config = dict(
    dataset='pixel-art sprites of 400 made-up characters on tiled backdrops',
    train_examples=197500,
    activation='quick_gelu',
    inner_norm=False,
    moe='soft',
    residual_init='none',
    lr=0.0012,
    eps=1e-10,
    final_lr_fraction=0.1,
)
Rows from expert 7 of block 3, named by matrix and row number. Rows with one number belong to one neuron. Each number is 128 + 24 x the weight over its row's rms, rounded and kept within 0 to 255. All counts start at 0. Numbers have three digits each. After the name is the row's rms in percent of the matrix's.
# up: expert up (model.blocks.3.mlp.up, 8x128x256), inputs 64-127
# down: expert down (model.blocks.3.mlp.down, 8x256x128, transposed), outputs 64-127
up.48 107:111128133130159147118158110132155120144063105157124118158121107128170140137132142085095173122140170120200107080132165115159125142105134128139164135133117126136076127126180147071125118140113119
down.48 108:116135126090136133108119150131140134156085108144085113100137132126109106169110119093129165113105146107143128105152134125148143101128137108134100159114106129144163139117119112157131129143171127
up.49 109:101140145126128107091132112123183119167127131102123132130127155120202121102131144102117145120068130137150122104114164124127101107101126086123152123163141101142109120126139198167117095116127120
down.49 106:108125123044110123111132104110138116143074145128111104154097146116100127119087135164159191144096120126143148130104121112140152128127136138154105139117123119122123129120132146129141108130124136
up.50 127:122179124143160133119140112155126154086093132155146114127126120137165131163124122162107119134124094174128100126191120150140162163133134127118153095127128115162177132130139128162148150119154146
down.50 140:161164155112119142093126135104118133131108144135080147142129123079107161138131116138149095105171133168124146119170135173123112183154122117118123120111205121152174123103138112117126165128089122
up.51 101:118091125095066124157097124125126129098174170099167150123117121109101124127108133153117110099092148097174146130140104127109100157118167140141126093100147138097143136134130125107087134109194129
down.51 095:144142100088094122147143131123112146111148128107146153135120147119093124101088134122089144160099153105143153084093131136136138164112105108150143113104169155112106126122109083107088115160132123
up.52 099:119146125118163130120126158106127104134106127142123142158127099141074116156124159101135160106175141098126133111170092114107151143084137113140110146161128142099141159151110151153116163132131107
down.52 091:091153110109137127156085139125136087147119121117138131125082092116074110170158121141165140170111154089079115188102153137124112140122153181139100169116121082156150147094119177112115138083175130
up.53 095:129156136143167115210162155139126158112108107146133125125071099134141140183113137130169088155136115129132120093093106086142134131110133164130120112102106141140132109129154141119158146128125111
down.53 098:158154144033120167164119138143150146131136156138119122119126120115114116146147093136165121128099161113117084110152141131157118099113085146121095138170140158105152101103107139141136142161166112
up.54 139:122130092141162111116147086138101128156145116134104121095147169152125127101160136143123125126132136151099138098150120141156093129144117173125158147139141153119125165105129135168106152126156107
down.54 144:098069172077137136124109126139135097160125130132101086078151102140132083157149167114147095116139163182078123149123112151156151152107138134122131122125119109137124116128136107134153155136099135
up.55 120:126153108131125135154148120122141155091102155166185151169114122121168172159150119103137136159107114122155104135120171143099157100113119115144106120125051108132161082144116110098177083142119137
down.55 112:127138159127141141115110116158108097156156136125094103072172106185157108154154099161139057118156130176107133155166131146103144135143126108124153149133169140114112106078148108112114154105143118
up.56 083:151070137129088141164136129133122140105120156111108078107137092159092106133108126175113142124077137100129134148119094111137124118116139130130127113098123155137188100142139128126106118141165126
down.56 075:125111142117111137157079194136105135136133164080149144151125137137112136125091138113112152134118140059142095117127129119096130127134091150115115133138131116081114132125148084116105155130129092
up.57 076:161110150114126169114098113156099148106139182126144133101145109159170106137159108155164088108136118114119128132149076167108127117151150147114104119107138107128134141125114112101199157110151126
down.57 074:171196127083148127120135153127105143129118123123145091137109115151098146168059124142139077129140113134096109108129176138138109152133120084114105128131142117084119117153110088191115103165131107
up.58 079:138128125103116177154064100092107131110177194127158153098128124133155126114131111157139117096156173101159109158153114138100115134137164131124101077133137106115146127089120129098145173110152107
down.58 083:132166144126111147126165150175087163129153125106154145153126120131136138146079102156141090148124093134097124085132146149134132132133078089119121113119151136114086087140144095144098141168085119
up.59 112:112159077162127120108148128167148106127144098105098095138158109152085141110114109098100114116113122120098091137077192130099143121110090146163143154142107138144109138128122129116137083123133095
down.59 123:102127095177144131131142155125176129149101143124095113123139144161117155085105105068076162118128116128128122115075146109095134130129144138112112185143116115107132143133097086084171110127134120
up.60 092:110138116144149126120143135105141101172123126125118118138153131134118132106157147093153157117139157137142145103162137101117092111057112092111123129162115100148082145132114154151157144143171105
down.60 091:095110090041112143134085125104147093158123151138141144140122107126101103121134156126169180159099132104126107146107118106143115144120156174136114121133121104122146130125103166129136133091146144
up.61 088:138162142127079114128124128128147082099141099120150106092116166100129129158114123145100138110105081125087120134080141127090153155126122108132152130151124151118144117131114133159116104112140135
down.61 091:126116112027099115111152123101161089161111139107139112123115153120125152129090095148126143163085151084121152160132128121093133128157106166156103142133172137085143125129161073137126123155139110
up.62 100:110096134125156128092151070123158137134091081135116100158154120141152116102129150103094157126133184180174139077153155134189108146137117110144189133134157119119077128134173155089100107140128127
down.62 103:124169116099140141109143148108109135158086097172095116094131127140100128129098096099122172147092151115165127098126136153158152135096117113157099148096126148164121107107137120131115145158133124
up.63 105:120111146126153151126166089127164147131065103156126105154131104121175149135107143108115156158141170127190099089157153122162102137100139138133140126129142134128079123118165145073123128137122138
down.63 109:127156127074163157116121155131127137174109112150110115120117151135130103142109096097117139127104154098127127095125132145152148110096110113145105151106113143165127126090093130161108135126138134
up.64 091:173169112121129109140169141119108151096106164149136124129084105139155114180110093123131137143117105121106139087134111106142155135101194151138114117158089166153172126130111118119179138127129125
down.64 086:139143158022119148142144133128117151152141153134120110085130108105165150144115085151150074129152149128128084123208115163148133103160151118113085168115150157100115114103130100131134119163146090
up.65 171:132106145146165165120096135125106127134132156099154127097151141146132120110133147163116147147143133109128116162158116143127139102153117127100157109094107119127069089094116131121089106128130153
down.65 160:106118146142157147117107132117109125131127151079155159132128125143145145079136124179099124140146119152125151135147109118114144113172089167113165100092099141126101092102098101093099119117133142
up.66 106:125088138116118114105107091153146116149125112124122151147106154126125126135137137139109124111089140119152133110100160131140131134104152135090128114104167124146129125109118123098089109108152149
down.66 121:156120084094108136105174121124164152151133167135122122152129144158116121106153114132064195152101111121171145138113118116114140089094122131125162096105136144093142121129108136098133120136102159
up.67 084:139143124158164136185128127133138161125110152079113092090122095132107113109162110177135090111129134167066106126131135115161126098123106113116113115087095113141134104105134159145117181142139194
down.67 081:115124110129129127098136134145131151115126141104135186152131110068128138127102131128095129147151165133118134126153167143123084099154128094124131135104144163153111120126152114121129177149119158
up.68 082:142146094118130144119115107107132121131163128139125137128114128121101141122153160137175124102144154112122133104149126123139075126084152106159104114132132099116119140126108134197099154139158097
down.68 074:091110091070132122156079154105160125153144142115154121091139086137115090111150157132137119136090124131098081153086102118127159142067123151122106122152114097137134118148119181115144123063133101
up.69 085:155147093084099121110111078137125143128120142160132129142100144102122119161124135131100128115124127109138100143145136135150143155093164148104113115156122148123157099129076126089122106118156117
down.69 079:141109109056132161111154152135112136128153103108128147111130160097145169120128115148077125161105103098162139111121172101123128116161112140120115147097151158115103121117117078095114160129129127
up.70 099:146144115135112062136143116152114150116115116151137164147080165124150144151103117138122156144097107120102141119129140111152169124140131161130125099175122189145136153127114143161132116122131122
down.70 092:126141096007131117122160101137118130148114138105156121161150121094123159138130142165107140168159108113144126152175139112138142097176166125147132169142144132091117137114109100126137140178154136
up.71 099:132129150127116116122087138109123116117115105140125119164092108127096117206110158071136174132128125080135107126114075140121180137089157152132118120139101137093118164166121156117143151130125116
down.71 098:054131099088133147167081138125123125145154161125134113101115134123080135131133124106132141168154163061123097151147137117126146149158153192118145161118123099137165157094130144104124132110147126
up.72 075:133121088140113119130113091132118156148098156137163159106096158133098109075115131129086118110098155091111125056132153107142121101153144153124114140109142177142094184141150117114121156122148134
down.72 080:154168128080155142130160121148113164162112121128170121121119095170130098154107142158145102155148095183124121101118142105142135134122140086102154085135123104145106106127105114124097077168113142
up.73 097:123116125161140142204129132138151147145127157088121115108123104150114111108175110172127085129118147122092073122104126122124132077115125112124137133085091117163107104121131154124130181136154174
down.73 096:119129120138088133124134148131130138122147107107141159148142072120122148126089125122093141169156149107098101123120173134152108109134129101132125143099159143110088147156149099141120150142128159
up.74 086:143137118162150145163151160162142131095114108149146111108080096128181150174116108118106136152177140123139139095126150117121159116131112140098136131110106133109113129125146123099167124122127108
down.74 094:136176154110110144148136143142121174152133179116141106125134121157138093166135139174141089093149145152110113124223112158170114114129100120090150128096138107109104112054123126141095138084140120
up.75 082:110110115154124114114113130126139138162127146152119158122098111134145114076126117124140155119137097152096139124161141108134138129125146111102142151127114126172166152101132129124077187121120122
down.75 084:122139140094118152098133082136140143172096130128155113170102126139134102135114150175155110142148122129109127112149124155139123140139117100073132119121123135112114066139108101137147117140145147
up.76 072:142129134145107115140146146137136148157111114095111109124138121136093103146133130127153154142118118134097127134122130125139151125115084097089143130092109196121110124162122129167107144138154180
down.76 073:082076112142093109121127118116148132145133079100128119125155108111157120070110123108084175173119164096114097133108171118160096069110126131144099145117127145114118146157146087128177156137135142
up.77 079:159169096118081105122138142131133114115175144161137129122088131114136135161111149122110141124111096117114114128098140122109168126108144117102115113151082145136177109141097142153190133100141091
down.77 073:108113131006125124118147104112126138133137148116155113107140123131114124143119110145135137152132156107140115147172143120099130162170136171110117174129157134102139167083147100144120130138155120
up.78 083:137095136151108121183144140141156155126123103102120120128144110131115123130170097145129122156104148120069130122104145106150129106097084116115123155065105161142123147132110169151115163133142172
down.78 086:104103155147115147148145136133155105134115118101123124152102070126145116100116122102102146163160167108105080155110169142117062081146138112144115129102135148118118134153157141123137140133163153
up.79 085:135104122146150134120115117153098133127124120125114159087117116186133124117131123157124109144168180116109115128164130134163110120113124158129124145089142164114132191110150101107100144124086086
down.79 079:135124166058117156125150119127140159146093138128134056107106101134137105187130161132126096133136134150069140110136169148157140131105141092091130149096125095116122114117091083157128111175149147
up.80 100:157145083130137108109152057114130177138112120143128123125139188147139157121120102118086132138128109152132102116166160130138179129153127132136124112138130148099117142091129093102143106145148135
down.80 097:163177124104165169138133130179088146124149094130161124130145126130144151170114125166150054125176096152098125142137149126130135129170133125078120138151157160130126103108109088130113152127165123
up.81 074:139106136172102127125155120124148114132154117091107114096172135139130117105140095151116149138127142119104116132121112094143108088106091114121099155112108165145091112126130152155118153140129160
down.81 078:098104104124165127164109170123169106124084095109144135119135072092112108111156115115119146147132158135083103150131147134123114071126144111153093147118122121124104109142124108138179142131135135
up.82 113:138119142161158143136104149136105125115120153096144119109141140137125117113109142152117177149133135117138122163152109153120126098148113139100171113091110112136078082099125127121082125118124143
down.82 110:127108157119164134104108146127110144128116169096155154142138137152135134073126118146108144127134108134135167116133118124114159121167093160088140084096103160126117085115124094083082129102126133
up.83 084:109157153156114118142141158106093146164138145112118114119138102155111121071122131158147138177156092134087148132175081131111179121152088100113134131173099152169149134127129104175101135134090111
down.83 086:124096129125115127091141139134166143131114122129152116138101129092185155159141114113130194124130134167130124119128104165144108123121109110087148158137135109102148107125140144093148137156067130
up.84 087:127100167116118095107101118135157110103119096155119109131123138140131139170101160058099169160097142073144106119103108134130178136113137149111122125139149136130139135166114142125138111098165131
down.84 089:081114108120108146128104125125144097155119151157098120133120144143078116152138104160113150162096110090132135139134117139116122094123148163130135166091143117152133146121135136097140141118147123
up.85 105:140124151128099077096125099167126118129093059153135133145158175116158163150107133126140128150064128127112149115103172120146171133147110106094153113145127153123109149138114128153089109119150149
down.85 117:112123078050089099139156103128123122145125148108144151149106136121086154116104129150121177186099090094146120151126128131122122130158119147135108135131140161085143141103109083128126115172138150
up.86 092:137094127113064140141085122117106125089170180121170127108126113121113113125112131182106142106105166099165127134115115144124111156121147145117112081103137121102179108124131130094087129116166116
down.86 094:149130115083093150149142139135114161111149136098124150106118157139105112096095114108102160151074156111146146114116107148124110145121089112151111107101159171099120124104139038136099150144131104
up.87 141:073105118137110091134150109165132128135126124157119129140142156133112124117191129101113156134104146132090140133115111150143131123148119108147115159118107116129148159106139124153147132112138199
down.87 142:118114106154119091085184084138111161167118118130076129168135116135125107182147098119125112071124128148132151104148122141112149088147135091123139155100103134141144148145182133171132121086129169
up.88 096:127108080129159116120142107160092132156138088143143131108141181161120118120140145133108114136132156140081144105142120118165099136154155147154163128140141139105107164108119134162099146138130113
down.88 099:112084168083149164142105135145153077154132157146101067073128105120132084155179155131147109115129150183091101131141123119141152152084115137118113119141145115143110146132133118139172152138130119
up.89 097:102100154129114137110113113123183114109102104112132135114115141136137130133114152107063138133084147072144110120094122129118150118119159129141148129149150102123117110140170176111111109113162130
down.89 100:128142130069116140112111141104150106173108147100108122114108147142079136140129105154162136138087136121117156137120123139130146126119129146176117156093129160093142100127141119158134115117138137
up.90 080:112174061102136116119138072119138155108127147182132140135107134126146144151173111119093162123157124127131118138144077182139138132120147154162105141166123119101173131107107102104174151159124150
down.90 085:177139155136148149106136153153077151131148118112111131146137135160148155139101121140138054103136096156109102103165126111103128083150136108087100128148138151125130106122171099137120125125150088
up.91 092:141100075120072147179118120132123144095171183116159143140125111130118094085124124175106115123103154092154146147146122131099090136129168126155146100132133138106180112117155124112073149105150112
down.91 093:139114116069117147173133123139111177133109128090152161128122137167106116093091164122107166173113160096125134104144119133136104130114080110138156105126158134092104119148127054139067134148133116
up.92 078:137107088154138105122151116135104126121135085109127153123131152138117136126132142124130113139176130161095124142139144109146114108133126155141137143120112128107121143114108146096123161153126115
down.92 075:120108151076110167163122139115132162127109135123137075101097077150131084129137165163156138126130152157066096094158116156191119136115155093106112117118106122103119124126134103125139124124161139
up.93 096:107137144144166135168136130149148153112121115159187148130088110143172149139178071119100145150162127121113142081128109126138148092138153124123118132091086104109125130082139138109177139141136168
down.93 094:131161145090150134126144090155113174166138124122119089162139128150145137183112107184152047117140114150113110119182125104153148126141131149101105143124109115111125092098132126133095116138138109
up.94 094:161117095121134159118119074139127181101120170174155140109147146156141157145109110143099089138108134126128088152164143130123158144141140139129132107125150108117176100098123090104153146128122095
down.94 087:140195113099133143152137123167099120134157143143146150103123083173135136142090139138148074134194137145095135106118145137140151189135110076140148122139167142133103109118120101152083131143115117
up.95 091:103070168147118150105097140151123121121136115077102149099162120123093124098102132139112086119154175123120117127131129125124144150166126107159159209114170171122118162115196109075070158156126107
down.95 094:170153082060153123129135083139121171136080125119175101166085106144132153145110137118119167157115112118139137107080148125162137125103162114105132125134081100131122146130071135157144115148110149
up.96 079:119123111165152126133143137131139181111125167137141082111096133166157122128129124122127127162155123109119126118165166111129131128160142118112135120118120141108127128089165120090143115144135122
down.96 076:119157187050133131144148122147078171133123119138168105168166097131125094190127148188143094119130144179073126141183088170193110140141134099087138132111155137130127102124145113110134124125130129
up.97 103:128098109109065145167108099135110161085170169106158161138150116138106101115097138176127124137080158092165128150153105125130098126126166117166140086116133142131152114111142119114071142119165119
down.97 104:114139130069099152154134139131085141130150133094153146128119133146089108097082152104130156145089151128142137092117126156117104157096112095155135107111169146126102106122122062120067155153131102
up.98 079:109094149150158119111117154141160114141117059129104071110152117133113119136127155077096172126136120105157134140132131138109154112135141151124152178166125116101101174137113161101136165124126137
down.98 082:125145114122146162151075130095121142171095093099161111148101122137104083152117153115157140149096149083140125133122164134131125103129149152128116133121116084156171125114096153146103133113175119
up.99 096:076125095159158128170126112133111132157120116149155128104151148134170145120164101144123151163144159117139133141142094164159129073132137140136131135139101119102099119069128123114170141129122149
down.99 100:141118153146151130097160128172113134166155132129117117137123122152162136179130092134144052080142116152133147115174135104132111085142133135088116136104123139120113097119148139149118121099122123
up.100 113:127123128147098099102142115146148112110142097132146144113130190126162131155116125106112075143076145134080121131106161137106130132145098139154134119170145143113123129120147122148096134148121127
down.100 099:132137113059098116149146106130121100186131123109131140133101121106108132155113116181171127173108129106079103183136118143105123144148127151161103127125144141086126108121105076158129139153163133
up.101 091:124114138132109135193118149146143116094118090145155127123137090132109145194136136149164149146155094083161107138141113129129124104083127129131120124138094167107177142147122155147118145109137104
down.101 095:104116120102136155172076147132113115143112165117130119144088118099127092134127114149147117164135152074099077146165117100135129115141096159091104158137098114119136116079109135160121125110173121
up.102 089:107133135142158151138168129123156115130082128148116092140137093134157129125112138085100174118122158099172089099154156133138128121084177143137173118131113131132132102152169171101149121125129110
down.102 084:085153136094125137128102135095147124148091113135084089129113116140116100143113141142126183121106159077157134123144126116143129100140145131117109144109125127142160155117117123161122109114161138
up.103 117:073151120137107117113138114147146134163074113141147162148131159119181139122155106149167126114115113159125126095140122102144069091114116105090137134147127101163103151092123137167133107136104154
down.103 110:090139074043128100116143090129149145163101144125148113156107122128110117122139133108151152129124090108143148115118152100133122113118173147148093114126103110150138129164105159145172098125130142
up.104 077:138140101114111075120096101129093157115143178143139139111153152135144152110139078118110126121132133142108136173163137120133178114154110119148113142123109144121144164102098072085126136127128152
down.104 090:121168089091174103109149133176099170159134110157153146180136139129148146168098102117104082127137123170111129127135172151112128122153096079082126138140146136124117086121117060157112141138171106
up.105 136:124139133129115147153141143115146157102107157159145132181122121121150149128140127101150086155122130127156139161108201141087141117087110102141104101096067091128166095151114128091161102143126136
down.105 136:118093150133131123111124116152100067131153136125107102072166141155144118166131116132114090135135171159106129142145091164133138139132086132120143157104175170120091131081167095105120155133146126
up.106 109:134094133160116127189156153127173113117138115087093116101128111132098095109166122126123141127126150127101124127089134126139117089138100116116123128062114143147098109128150165144122159125130179
down.106 113:142092129171127126157127151123150111117124098098148150133121078144157121112127133100085149171138154148092119154100139143137103096153150122131112136116118148143108147152150127129159144107118160
up.107 088:128181126136126131123152145119174123132146174125103115133108096133164112096139140130081147088135114087140106140114131152097127139099150082128148123160112088144158082135126168176157116107134127
down.107 080:121131192005104128125109134108138077128106122124116090123072146088140096130130149167156090115085144109099122141119139108114154148111118169134092136115125106132172129118145123134127110074146112
up.108 106:130072165126127100096142086133175113134112088134101126156164151109169141128115139102095155135050134171174159095127152102193129127120126098111156120140134107124092155128151145113100111110143132
down.108 114:122154097104135128101182126114117154168097127163120137109137167160104138126086132072116207145099142112170141101144137147142131124119140122140150170093123137118100114122106142120111121148110185
up.109 093:136122151136126144131122137156129099055142085140150111140113124115138147141115099099057149175113153116147155108141132156103166138111143134178114145082122133096124100146145113099170112111112124
down.109 098:129119144075145093128122101102148131170080175140115084094170091157147076142132155131139102123168059156141134151135105106174130125137149141095141145150151101131147147123106119155144107084128069
up.110 117:137087116117058140161105099122123128111166174121158151123102133120105123132110141160124124105090171093162149127132122111133093136107161131140122084122138153107146122122132140098071133115161109
down.110 114:132117107087102134181131132137115163138171143092140147142110153127101106088091128127112159166091162090141126103102111153142118131105094109167153126119139150105106109129129070128076143158129138
up.111 107:131137143140091114121124124136152109117128083134137134125132183113158137145116123122097069110086136137104146136110165132117148145144104109130141117152148142114098135127150140148096131131121137
down.111 114:109141106082098116156139093127110086152137147108135140140082123114091139165114123184152144170095124106093126179145139124099102146146123163154111108128141148072123117144113076168138133169137131
up.112 104:102131082129148125122140127128137130168131099122126155114113142149103116078166121116171122107145123145137105125116141130113071123123120114138141130146139101145133129118115131182092144164141108
down.112 095:134120160057110128146122120106151116130105132136130115108106073122133094143159162167165150150092106162120139125108110135151123144077121109143114076112112082146123112140125125153195119084117129
up.113 098:120097088104084152186086101131109164104153200110153147146118107133110132102124116159121107137095175078155128140133118125107089115126166115166130080097139129112184110093145132102099138114166126
down.113 095:123169105096122146186128142144083155138146117100158147136125129162117099122084139107110120134109163117125114091108115156148092154099090091141135104113167162122095110138119051118082154148132121
up.114 086:101114056125105142166119142121126125154154181112159129138128081186103134094137097129112110084122164109147125156118172130086099100116152122160156163135128142108154129079144107082112131094150084
down.114 089:118146106118140128150135164157105180145123126130138139131128129164107110114106109133096135139151127154100123108114158148112114140108120080113159126133142144142094110132115017107109116169141119
up.115 109:134118142161142152192138141133154157126116119088095098098116103155098105124191123169124102129131123136097086138113136127144116109135109126114126145083103114161113099121162162144132156122167186
down.115 114:146125128155108136120134171141136129138157099124115166118143112125140138117115135106088139166167144138112128134146160131125097107148106117117115133116165143127090113144150102130150169130142143
up.116 093:145111145143112140130121139145147101110146115085114122112127135131172146106118116104065099150078192122109138131114164135113124125160124103143116151148143158132082116100176126122081108112108136
down.116 091:126146092054122125133132092142141107155097115115158129134104130148110119170098090179163137140109099127093148159106134120133124141135159130155133133123130102106128112111108103134147116159156168
up.117 090:145103128128149123154139122128131139145141106087095117089141139147118105103161124158127107116140175119117092118147136116159098120152118154131142162078122141130123140097127157171099157121131125
down.117 092:119091146107132137150110155136135147141144124094108121106135086129150117121145141126121104160164152155070082143140168112169145125122125123120111125088156148122112137147147119138155178124130161
up.118 073:117146114148156103080124147145117125195117143156155194138119151106108154110169121146145142116158117122106141137131157087104090123160112095145169154125132106120151152132123133160101171173135148
down.118 074:129114122120121096121147130125098135102087109137133141122119132099177059134118135128190179148078110162109121119128091166166118121101131115127112093120142093128157115115124151107140124154106122
up.119 095:082115145151128101116147185143075140142125073127137153134147160140163157122120142136151136166108127120118118114155082113153133072142090095098128126128115179129090105102124114137101119142118137
down.119 100:133125109099139104101115124117160147160085178127141133161118128104103161119182108124161126119147098128142158096140117104136149134130159145105111134163111109123166126137123154125167130116136139
up.120 104:118113107135128169140155112144142138124122155157170151138131115134150156151142100114124138167106160101150128146078150148122148094111115126145088121131060103103147102109079126094181122140108140
down.120 103:099138150153138115124145136166114137147153142130095090096134140161145132178129121147137051109168123183115120131147121126129137148146113128096130159128153149116121117103160119162102141157134108
up.121 090:119123143123096089127105154158151108123163155113161158124146152127120103121163116125102172159162082151141140169165141150138136143159134096131134147112110138117196184156124137134131158130109155
down.121 094:155136136080122115088152070095070147139107123160136102170124157104128122145100175142164151134115153138131137092170098154160111115165146145108154132116169101164143135092142095122113140107114139
up.122 087:129098091129154106130156136142104154149148121135110137107138157164124124102143124136116104148140156132117133117131115125161101117162143171147149129102139128107143151113111138150105162118125127
down.122 082:105066179086150129153139134123147097144125130125114085080153094136136082141157166130155089164116146140086097138136151130156161156085128107106117116113112124154093133142129100137148152133119124
up.123 101:152139125115116129145148144129121121108159150150123112133080148123142148159104133131106154146092124060105137134117140098104154116096138130130107094154099126132115080136110152139175111135125129
down.123 093:094102132000141139148119117124136123172114121139113100098132103135119103144112126178144095116149141136121124171154148121130125127152162176129099155123122090110132146092138112146131131140132138
up.124 109:137150118121104080109134121130142122134125112106115169153121177123178151151117129122138139125066120136140147120115155137133107108103113120086131088158128132132104130140113160185133085113128129
down.124 116:111136083033094120125137086093115127139114161127158135148119131114087146128091139154135151162120101102141154135115116106114131165155145159151107143113138090099123133127118125128133093179127147
up.125 108:071125135123134156125149173114165104164123118121128122117118117142125128079157146118133154121147110098151114133103148127101114108111105103116125136169119143161103095147129145139116113152141119
down.125 115:138099119128134116110093119121136115151089113154120119132118120098140111158176128130157169125109151139068166156114098127156142133148139148120116164109148108110129116111149146104168130105121146
up.126 113:122149119137093099132144113126119150166113151131142148158111153135149148149139124157154141126093101153143137083158129093146102072100128115090125123150112121162116157130110162173173101125137145
down.126 116:106147071005098120140145099125124152139104149118156114150139101145120146117110146121125157170134099092146144102102128109143135143130140155126101142126112087129122144121113145136159110173148145
up.127 097:138094103122141144103110103148102110124167155138139110082149165137144123120119150139113120153128158153134134107158118132135074141169156172175136125146178128138132119105135133137103170104155089
down.127 096:103094173071107127156101131140126096184117144132103127099127143127114104127112134117128145150117194165087125107114108149137148137079112119149113115114143143125118117148183092138150171118121110